Weights of a small self-supervised image encoder: adamw at rate 0.0026.
Rows from block 5 of a small self-supervised image encoder, named by matrix and row number. Rows with one number belong to one channel. Each number is 500 + 40 x the weight over its row's rms, rounded and kept within 0 to 999. All counts start at 0. Numbers have three digits each. After the name is the row's rms in percent of the matrix's.
After each channel's rows are labels from the 100 images, of 14976, where the channel reaches its highest value: "strongest on" is what is common among them. Only what is clearly more common there than usual is listed. The data: simulated telescope pictures of galaxies.
# convs0: expand pointwise conv (model.blocks.5.convs.0.weight, 336x56x1x1), inputs 0-55
# convs1: depthwise 3x3 conv (model.blocks.5.convs.1.weight, 336x1x3x3), a 3x3 kernel
# convs2: project pointwise conv (model.blocks.5.convs.2.weight, 56x336x1x1, transposed), outputs 0-55

convs0.327 097:465476491508492513523440491474416520535541508475518513523486470556493571545496434486528455559567485443416445492437481537509482519503583482491471438531471483481454511416
convs1.327 106:515568526486499461439443513
convs2.327 069:451545529484465526515511535510542498455473507554497494468489559490503497499577469584348511473485540513497543557524575532456549466471495434534525516525485495506537479528
strongest on: round elliptical; flattened elliptical

convs0.270 094:489502494551502552606460504594479462459507521536437525496617505501484522465547559499525484466567518502494480455527517504506455540536584476522454526542487483474534508523
convs1.270 103:534549488499520564463566522
convs2.270 079:532498513463486487473416453512551510418498479450496496485483450477477491558477527561515467448469555587413506509504490483479491535509544552581506464485541534518495453589
strongest on: flattened elliptical

convs0.210 104:539582533488467443475505561539557452467517479510488497522478503496489487487616523591441526567509507502583473454555544441484500515462526471534521542545534475469507510499
convs1.210 105:538449463528469498503447434
convs2.210 093:581510515450450515507456500463444517522500480508503525481569487469528496435460476503485435517459557517440548503567497530552525506467491481534406544588470484456498433451
strongest on: winding: clockwise outward; small; two-armed spiral; tilted

convs0.175 098:475525598485479462459540523488560474485511497514472509537483567558474504540539491451449528512572500546459493539544494516468478477463447459523585594492425455494453498482
convs1.175 116:462474472481462472501411468
convs2.175 104:528513534507503532515492470567477499486507464435519533430523408423433551489464537504514514486506572515459478457463473512500505527510518506520448435542530585502573427543
strongest on: ring galaxy

convs0.224 096:487481471479533516543523520532492498577529517558483545532477524544517548532495473506529491466485542508528447469444509502424595524523554453497485509465424525508436623466
convs1.224 097:458450453464446448503507532
convs2.224 095:515530524481439563521485545459453489487473491523480499540577501427488479419527487524501522495461493520461467548565456545571461505427495483593494546565477470470446539489
strongest on: winding: anticlockwise outward

convs0.302 097:502505538408515455500510460523525464485485527521459497553505547529528479521477504502454605533556556501443535469512550537496480505491483426519464634458497448493475519516
convs1.302 105:515490520512601527528460513
convs2.302 085:488472502510515447443461478475520544524476411596464475563480577501466488558525456487514452452508412494525442485483525467508507452570549465455490511490533494466466461451
strongest on: lensed arc

convs0.254 108:524521521520543575507479463507465511487496587505477535479535436517484556471477554394464455495539529527493514502473470528470514575459481459516548473504432430542588502526
convs1.254 080:463516562560462465496519453
convs2.254 085:512511481464452503599516454492525530501509539528534551438492406501488567557504541462455508502516591525452596479497469539487481468473452487519518476468523532470522474572
strongest on: many stars

convs0.207 096:495532527502559527629454521529558548520591552536467467502510451530454504483573584499538507518514522568502468482486467456479521516486468565516496494527498547454518489523
convs1.207 123:469447504509499418462454485
convs2.207 148:497567477484421508514534492574526486447531529498526553459546563591527464449547557529480534472486563539495536537517525508489529474445466489564486511573436538507515501546
strongest on: tilted; two-armed spiral

convs0.2 100:523509466525428515460475507494521514446554531495500494509460526579585494526487476476504527513539547505436522541496435561508519528478514526615583477530438500569468518530
convs1.2 114:521542504518587524542502544
convs2.2 102:477550522488506474516498517554537563471472491432524531470532470474559479491500548510469405477492540543528493505501595450471465540495471544498496531542571535530579441579
strongest on: star cluster; irregular

convs0.120 102:495502485512485542468575530597504485471495524471473551507513461507493493417500569447506493490526525504552516479520534524488508531454406482562540481534419470608511478544
convs1.120 079:521460468464449546478569497
convs2.120 096:530536498508466505495584529548514515474503551513536595461517519480485535512562546389474474548484549528481557460511513520498540515491422545454550500546493559467522461556
strongest on: edge-on disc

convs0.187 095:462519508494455541473518494484506462526500474504463529525483565527540518493518445506449477494532536527471580536488487613559544436507475495500539556496391464545412525500
convs1.187 097:533538572530544542495541519
convs2.187 074:492485513498506515488441446519532516413490540596514491504523586612481472520488527536502488472512532564456490541509562522479552511512489460597516506455517556498493553516
strongest on: tilted; barred spiral; ring galaxy; winding: clockwise outward

convs0.221 101:474447573468413469462508474534466407494437492477522557539540456478540499514540518480501497418448508506467509531498475547528506483489437500563543535491405453515459502508
convs1.221 101:546501420501518517437497536
convs2.221 095:461532481498546534478543575553480503539438449504481496538570558440533521497502503485522506537535409466481566545544511579515476582463505448480521508502511447543466551482
strongest on: barred spiral; irregular; winding: clockwise outward

convs0.72 086:571501439500450561524505462465418478503495517533532488464484500577526521564464481519498533530546542416517551506452495546570499508473547450531506479470427491523466582506
convs1.72 084:534550522525558566513526531
convs2.72 094:542468479561458507525466439516505444527555482522474542519523555513473496486492510542443594523561491494502540565425478549516476482415523454603516518506466552495484530513
strongest on: barred spiral

convs0.274 106:544505462503536525571483512487456470503549514617444452488600505514471490495515521477468481482505459486491496524498537467446464494525538479463422539448530476409511568454
convs1.274 078:499482458497420431524501474
convs2.274 098:495499549433465499483510460557508564439543498430509540471589420527520465491483520475476483468549514575425557530535509552497523462453452506559519488499506514559513482549
strongest on: lensed arc

convs0.22 093:418523530524529482522484532426489482549556462571502476550411526551505497561497532457494561493506502485504507532495507497497527529493500485451559587522477443530413574486
convs1.22 094:526525512554565532548524544
convs2.22 082:478471484548565481474518532485468635548491540482527478521521482434545567501461437484544459472433447426524473525467511490504485516558498493429528480487500466535481492447
strongest on: winding: anticlockwise outward; many-armed spiral

convs0.200 102:509534506512471510487510543470501404471548446517452539531476502468484516572553482487447472510591477575517465513489506533450534526413483515535541518615501446493485489498
convs1.200 090:427490527460446519466509545
convs2.200 104:510560491484520564533486533522432480470461465474447464533571509448417468495531515503484533586508545574487479533572467545510524568414521494526481495502463489456486541470
strongest on: tilted; small; two-armed spiral; winding: anticlockwise outward

convs0.134 095:538467509523476547524455451516414559519523525528512541561481406568484604520517490431561460544511526465506460511468484442451532532522538539486525519491446497483477524496
convs1.134 092:512517465530524554475512413
convs2.134 078:516528473476589439513492444462479530472500474510540552463453523421541553532527520440485474514452560498552517443476467495433584502533472448464473519505495546447538525552
strongest on: bright star with spikes

convs0.8 102:547528464442528496423504534557590443430469530412525505489497439516522506476515526508511485478511594521502554520470514470484440531436463509558544507473511531526502482563
convs1.8 092:480446531458441518477559522
convs2.8 085:505494513435526456512524557502488499536498467495508442482429522507479545590471510427504526622542575458520488440508476486563542559513504552443530498519527494458517506475
strongest on: round elliptical

convs0.240 104:530390499511454408440444386487515517450499531490495520481493476541548505526461444489572471533506494506483511469467460502460433520516507448492555521469481498514435487535
convs1.240 106:537561490486581499543523511
convs2.240 078:446463519534576526439534553467486474494467477425486480521469563436530512477439484500548482464399527468543448545470479537502470526499532515479471538539448463515576536536
strongest on: edge-on disc

convs0.153 098:494514506529458571535478508506453536430516537498436544488562569493509506502498543518433545469560482518444531465530470617548455459445521460537447533532484471511464511520
convs1.153 096:512511533546534559548551537
convs2.153 091:536462429504570523489461453515455538509489472499486508518588491475422499533452557530506484500537437498456478485499478554542447547482563474491421475468573538425495461502
strongest on: barred spiral

convs0.239 099:534493447427495452469482492415488416440506454488487489471475483473540466544488503509486455589478528504463462532467546495461505537458521508492481470503634457478541459507
convs1.239 110:559495501485534459564493439
convs2.239 087:480502537493437558486482492548486520485541501479450520526561510577495474488522496551477520491543518593409539514535456521476571483435515484571523557531413478518448489479
strongest on: many-armed spiral; lensed arc

convs0.60 098:551493471457472464451509517501501491467428586438490598509478454459586500516474465479517462548523561537491554484515526576544498521436516504557458485569481484497490482488
convs1.60 097:462493556526467431538533526
convs2.60 091:513537509415540541507468552438463482573461479532487427509509525545535489516526533467460499586478509511473457499567504524540494527470475524426515545549505498391499525448
strongest on: winding: clockwise outward

convs0.279 096:485499510496554447480484496589542491542512480539484514531430479453433489498481573505522560514568527547523484437506521412432530554544483523562520539456496507554495446510
convs1.279 077:500516571516478575504527544
convs2.279 089:486508447540479438402542474543551577549469459493526532472488529542545478502501473497525499460477503550490523521515523447496577497514501503519541472584395520567458469515
strongest on: bright star with spikes

convs0.105 094:522421519581448491503559488516482499484520555475501554532475535585503525469508462463490439425479402521523496478515502465493510480485528576466524467536422514526510432460
convs1.105 078:557532548516489540552509556
convs2.105 139:473434492583439510484528480565547514476526437550488551516480528536478465491520504506510474419545402519543510478514503445443523445535499529485559467541449546516464443517
strongest on: lensed arc

convs0.71 104:520538583539468501553529505535542464531550444608491550487473500501478529502477475541487490424572488460518595549499514453520475555542537458525541517483527491522461526456
convs1.71 084:483496483504512453452592473
convs2.71 107:460508472522524419489496504542546529509506485488595580458498545481512552514520494433566458411495490491528501472486536451468515521592521466449481469504530567553531452511
strongest on: bright star with spikes

convs0.166 095:465521548490515452529471458492501426558547459607478516593493528500501501499486519521480603502530532489477515489476555458508476492488494415521514546485446441510424542498
convs1.166 092:499545490512603525491503473
convs2.166 103:483452401513507509440527505473510544505488528452493457513457478495548523571500462471523453519464455455526477478496570470431505566555540524410556433475524476528529472459
strongest on: small

convs0.137 109:543573557475439485509482573528481531506555446600488494449529503570433489539539467549454470504555518492493528555481567492499473497492521466560487564536496488478469465460
convs1.137 078:539530422510465507461459537
convs2.137 097:593496503496456524547453478451426495453516454479454544478530435520507496501470507474506506520568460526424530476539430544548515487469434535536415541443519516472496474468
strongest on: merging pair

convs0.119 098:476483508503505504459512491587477484495403581475487591493553482567533464471508558443538482431422551483560478476513543492470537527523528541509490505524426513497501466499
convs1.119 096:557502558465443475535504538
convs2.119 106:559492438431535469428493481579514528519445480513497530464509504503529453457497524444474447474435496546454526478537523492525495452526478492540504483593496544468540396544
strongest on: irregular

convs0.162 101:475503521397519547551507554503426497598458514549475498514514506432568465444539521470465541487448555529519472491528526512540528416500520504492447538506489465493568514496
convs1.162 110:406545508454496507486522525
convs2.162 099:450510520540524506589482448477520481449572518464551531491491472508479551536477521563544560477478540507431493512406462525501530543499528470505506457452509538559491603528
strongest on: bright star with spikes

convs0.167 100:442522524553509502531537493581542490490496452468481509604474550429455495492613524537470497530508487528607438514548513443498526541479482520477494529509473490539490492519
convs1.167 083:515514459506547434529523435
convs2.167 120:570532531506510527573472493458413528520494501432478477462480458436537553504509527490507487524449532515483547470550399507570508537465477532550415497532484557471539489497
strongest on: tilted; two-armed spiral; winding: anticlockwise outward; winding: clockwise outward

convs0.17 099:470490525475557471539511518525492518541591516561441481524471399517475513444485559479536547552521459399554457412500508448498480494532511504496479533452508482484506460471
convs1.17 108:441477513493467447499420493
convs2.17 085:489564498471488506602452529527487438494533487547462491504512463548497509496559563562453558500579582548499522522522476469518492483472525567527448582457477527458512515489
strongest on: lensed arc; many-armed spiral

convs0.277 096:424538545528400470481514550449541464494461451478451506514490575561522498491546465541458483504447521530553498531484479530479559445460529527495546559564452485494461541471
convs1.277 112:554485575503530511554504540
convs2.277 058:512481452518528543456451438500458490475453479551535531491571528435484463465488444544562488431439522547433445553514517535546530473474500454535464439537489509480443546508
strongest on: many-armed spiral; winding: anticlockwise outward; tilted; winding: clockwise outward

convs0.288 099:505486521536466511530506452497480497495527511535465504512491369599498527462512525444565542462506489474462497506513449395430501525461497570476475463441485539517533468495
convs1.288 106:483468465552487522470414489
convs2.288 088:474475513524575398561494463486571563519566460522496549472415479471533536538496486532501490519539480561541506515493496467458544479523533518459490472441571580508476492514
strongest on: bright star with spikes

convs0.31 087:508520490405525471462518514482530481478504560496416460537525481520585416448541512498494467610497480551504484449539510493481508584486482520479491582496552475500501499470
convs1.31 088:545507502525535583517538542
convs2.31 057:553561399459475480379522508563497505530461524488499508519499573531583439519524515508501461458513481563528501496529513484472567490512504448556474490534468551507527531528
strongest on: irregular

convs0.124 100:436504496531505577516531556536503563504465497490547501472532481473526521499531533437488496535468560544549526476501504465470487602440456473527531441495476532551588473582
convs1.124 093:496523436439517523507446453
convs2.124 118:508529503486438505548581502524549541476483564490546543455523507491468560537549562444464504470481555507518573504511534559472465474475445450478555455464526511543541503588
strongest on: many stars

convs0.244 099:470521488508427589524479504524462473487492495469508534490599506575576464483489534443468486450461579497468563505494518570526469509519578503485487538499418492523465510477
convs1.244 075:532528516551534555542538549
convs2.244 068:491478485475520558537477504503473607471506505490474457508573490468461443482433487535529427502519531497440464470499457492464407513545517535486387473509566486473524480521
strongest on: merging pair

convs0.281 100:507511474447517505517478595518464451506497557553431466471562544548490489491512509503481430500527505514536472480484588538469490489482531492522473529595544392461542525465
convs1.281 116:444481533422531508461481527
convs2.281 101:506533508507478552554453464458474474451502484462531498463562500493482556519464528557514549513459598518414539540441451555517537545478531446557470480483510520534500590493
strongest on: round elliptical; irregular

convs0.285 096:585465452521469482514447478468492533535528507514491495509480441534495554512454429564455527498616491407476500460451552490543473472524550439487491499545494480514478457457
convs1.285 084:482449478456507460450432484
convs2.285 078:505515511494540496506436513447473520514528416592485463560482482454472563555540478543586492483480484466508469477506496462538561490514521504506488455404567486482464521419
strongest on: ring galaxy

convs0.197 101:522516457513544488518430488483488486506516520515507501492529537479502501541489504517497462608539535555494454502437506497421517624483528492481555449489613464504476564490
convs1.197 078:522505472569507499579508456
convs2.197 070:482526567498510550448505533484476494489510544531476510529520560432596484533503500471477430536425532511514525568501493519491555548448472490491524540560439410561483525460
strongest on: many-armed spiral; winding: clockwise outward; tilted; winding: anticlockwise outward

convs0.118 098:489445477480480439480584506404490486548458530509514487486496498569615467517418478451491536522395521448478542520481506495494463516496510543493494511482546489560510479514
convs1.118 093:525511554466483497413480537
convs2.118 076:507513515479511519445499556485438530556469503416438434548509496542548478451489492486530407562461506469524516420549539485440512507463544518482515533509446425457476523498
strongest on: merging pair

convs0.42 104:434483493519560536525467457517448454511541545547450477493545482591456515476540558445496538411539543517436512557463503469436502504533499462474554521459499460538460497516
convs1.42 088:458439494541541524472451459
convs2.42 107:513565514427583452543457468550501493573498440538432480517516450477469534535558538534444553537587526511531483461502490435457504500478535512499492545496561507466521472514
strongest on: merging pair

convs0.252 091:434548496581526538540488529481461440424521494514453471541510505489441551534526532542475468517595535466529498488502502470458469565456551503413524471543521494502521570523
convs1.252 076:452475550467467529458549542
convs2.252 089:445545490488491500518442542492540521510485492446500436550516460491492505541523504614547495526506559507492516519541473352466482547473549583544497514531480490514477496513
strongest on: round elliptical

convs0.97 097:388525542553559615526516571483441498563532533520484536507525490566495505509456491455483535477479534456492524560503502472520526518540493417484500531471459519543519524518
convs1.97 093:523493461532508445434482559
convs2.97 111:476495575496507490502555484524516510430439523527508556492518577512534493555522491447449498491501478578449562569495474564536514424498495453508499599471538486535462507546
strongest on: winding: clockwise outward; winding: anticlockwise outward; many-armed spiral

convs0.117 102:430511526484582554516500460575527533415483456466472487523499459451506495451566589494504498473508509558506525478519473509480571544477460490469527547515435520590499495529
convs1.117 086:548537509497445451471464444
convs2.117 103:515506466499467493561496495506453548554511459557527519505603459470428544519497521490444463482520453482520556450513589552449427553482564458516466450478521525493499465492
strongest on: small; edge-on disc

convs0.334 101:455529542532548461507485530504580558494569502501457425613471533508390510539506490571522448530565484526494460451496483481475497514539541500458497472486510538507468494505
convs1.334 084:536529494487522541460425448
convs2.334 084:473487498469506465455433478553564520499461527449476501530519482496537466526515506557475456510426540554452505507539536474417537612463533536573520554516474464558476478494
strongest on: many-armed spiral; winding: clockwise outward; tilted

convs0.112 100:516477480554488546486536527484491482510474484482621515442546512475432567524439520514541421464445510479553497549437528478465523524492478511422490418502514556499482535485
convs1.112 082:516534519537573548544528530
convs2.112 156:466449523505508437523418445487466484587545459554461508557479503492506532555475479540567544542570471470504461455452499461511508542556554504471486547485542480462450478446
strongest on: edge-on disc

convs0.324 107:511470491502458456482493508512505415514523486515503536610479431488598451480522491494514494522455501493465439471505448437525532406505522551498486533496439502484431496430
convs1.324 093:508472446460529464478566456
convs2.324 085:482555507541535485512474515421441405574466473541493490493511477470499506492549477451521510567526448517484569482555502534522504618457486509464454493502555455479502553481
strongest on: barred spiral; winding: clockwise outward; winding: anticlockwise outward; two-armed spiral

convs0.331 102:509503541494486511526481504461517530526485532502495498472471551576626514502514462523421552477518554514467583517474473534512582444525510511550549520513416461559481524524
convs1.331 115:530548556505520529549542551
convs2.331 110:498505521487499522550476502541527524442506566491473502485491531552529493491524568591426502513537562548507577560505528498471502578413487538563521543449517517509539516568
strongest on: star cluster

convs0.241 092:503564528494561502532513529492491480449451487504454487515521524433491409477515528444436529496562461564545436456611521542512481528441498512509535549516536503520567516507
convs1.241 088:541534548474484501532548571
convs2.241 085:558546440547455574464486522548462539486433468452484509501611500447459429489544597507470484494510454561529482521565542537507484520466518481519478468520520518496509487514
strongest on: tilted; barred spiral; winding: anticlockwise outward

convs0.154 093:473563474511490507517548531508476536498529533485455483533508484514529432435574505503420390494545507527485495511620474530510468563463499512459517535568457501533529464489
convs1.154 144:499510509517604550491525502
convs2.154 108:573577448497496452512490491526501533510472458458442496482545443467466492524568560489449536545542504577511533461563535475483482537450522536547456502491494552433521426526
strongest on: two-armed spiral; winding: anticlockwise outward

convs0.89 101:491471614528538451478504508560531514453504472534499507533452486465433517518521478570492475494541500591579498515483536498489499528525496480525581535525571472585448514497
convs1.89 101:498541516525448512516417544
convs2.89 075:548483404501497531528462567471466509539487445525517402477565462477427484492512545500440576523529519481431542448524482499529503556480477562507484455487509504444499506455
strongest on: winding: anticlockwise outward; two-armed spiral

convs0.13 104:604505517419499508476508492490532484540511507528526552522498433506552463450537486417524426448474496499516401492521542485520599480508515503544521452530501485477499506433
convs1.13 144:464506539466416481528463528
convs2.13 098:567553443485514493451487511491524486521487455464511503465529466481528435500509488490489489502444513608410474531551486495500564484462499524567442477608491564471518463535
strongest on: merging pair

convs0.178 087:458503471502529590565489476502450442473494512535389456554566507543510452546510578484512512499554506477505511467540525493464439521506531481430505515484461421480499551516
convs1.178 109:538543482515567553481550514
convs2.178 104:494537474533547467440425483515540485512536472469447449521499456522508462562496526572531488510462495550505465450494523445405571554534600561522508452506507504501482500533
strongest on: flattened elliptical

convs0.232 094:490467455418542499523472443498480492414469544500485473508489493567504435473508582440529561557491556557503495452580458487439551506462478504476517513506443535458492520479
convs1.232 079:484476476472411495553514535
convs2.232 103:544520477455490447469447421522451509449476559538475531530520435585541470557486506484536539503486489508445489435458538524389580500548483504508490473525503475508492533531
strongest on: edge-on disc

convs0.63 087:479464518477536408476519516515570493460483463488467470546411540483524477512575450526467540530495447589558484499532483498507533540403498500473550565521536496508454473485
convs1.63 099:517545546546515514524564553
convs2.63 081:557561482500432573499494524522430499452479508504433473523566482506432449449545537500513481564534504562488514457587517487470469528398490499529476465517465494462482486473
strongest on: tilted; winding: anticlockwise outward; winding: clockwise outward; many-armed spiral

convs0.309 102:488477504507493497455534465439524498543578505524550483510456542497547511524486469435486477544621481520417544560467472510513548483494484502498482499488471458550384547490
convs1.309 131:517537516586534536453490518
convs2.309 095:483520489547518517503451421522539458466547435528485505480520543548477470459494532601487532412453490505525544541423574520461545496488517448515497507503512563532529548554
strongest on: star cluster

convs0.320 098:492477465506456516552519491503466496563518535499495535571486417468541498496503537414560492575455481498467410407491483419513487512487503582508493514537504544459524478476
convs1.320 098:452414486471486445516510509
convs2.320 091:483512567500558509514510526498539453451388505507517520477533552469481516523541518492418496473531477535527547554502538597525456508468492467513503556449549455549478579533
strongest on: lensed arc

convs0.79 106:520502488446537441433523493451514469456424512481466496489416491491533560509487499508568563612469548503494519513487436531499529608467457501475462481519509472513509537506
convs1.79 084:447463454526479489543525567
convs2.79 096:475510552459526431516459482446499514480529531458535466508415457525552524569455495522531487547492563498439469571442459518512548561506488531513545455447556524533540556526
strongest on: lensed arc; ring galaxy

convs0.323 097:511465480474470445504492512491480442512503526546452471551456511565540454440528481511505484535461445532448497499499453540484488455478476584461415599525484479469438468424
convs1.323 090:493505472445432448493545466
convs2.323 067:496485461474482478464492520548489435492398455572465502527519532490517440440512481494465553581505473478517449482495614520489477569493489470501494494597498445477477508512
strongest on: many stars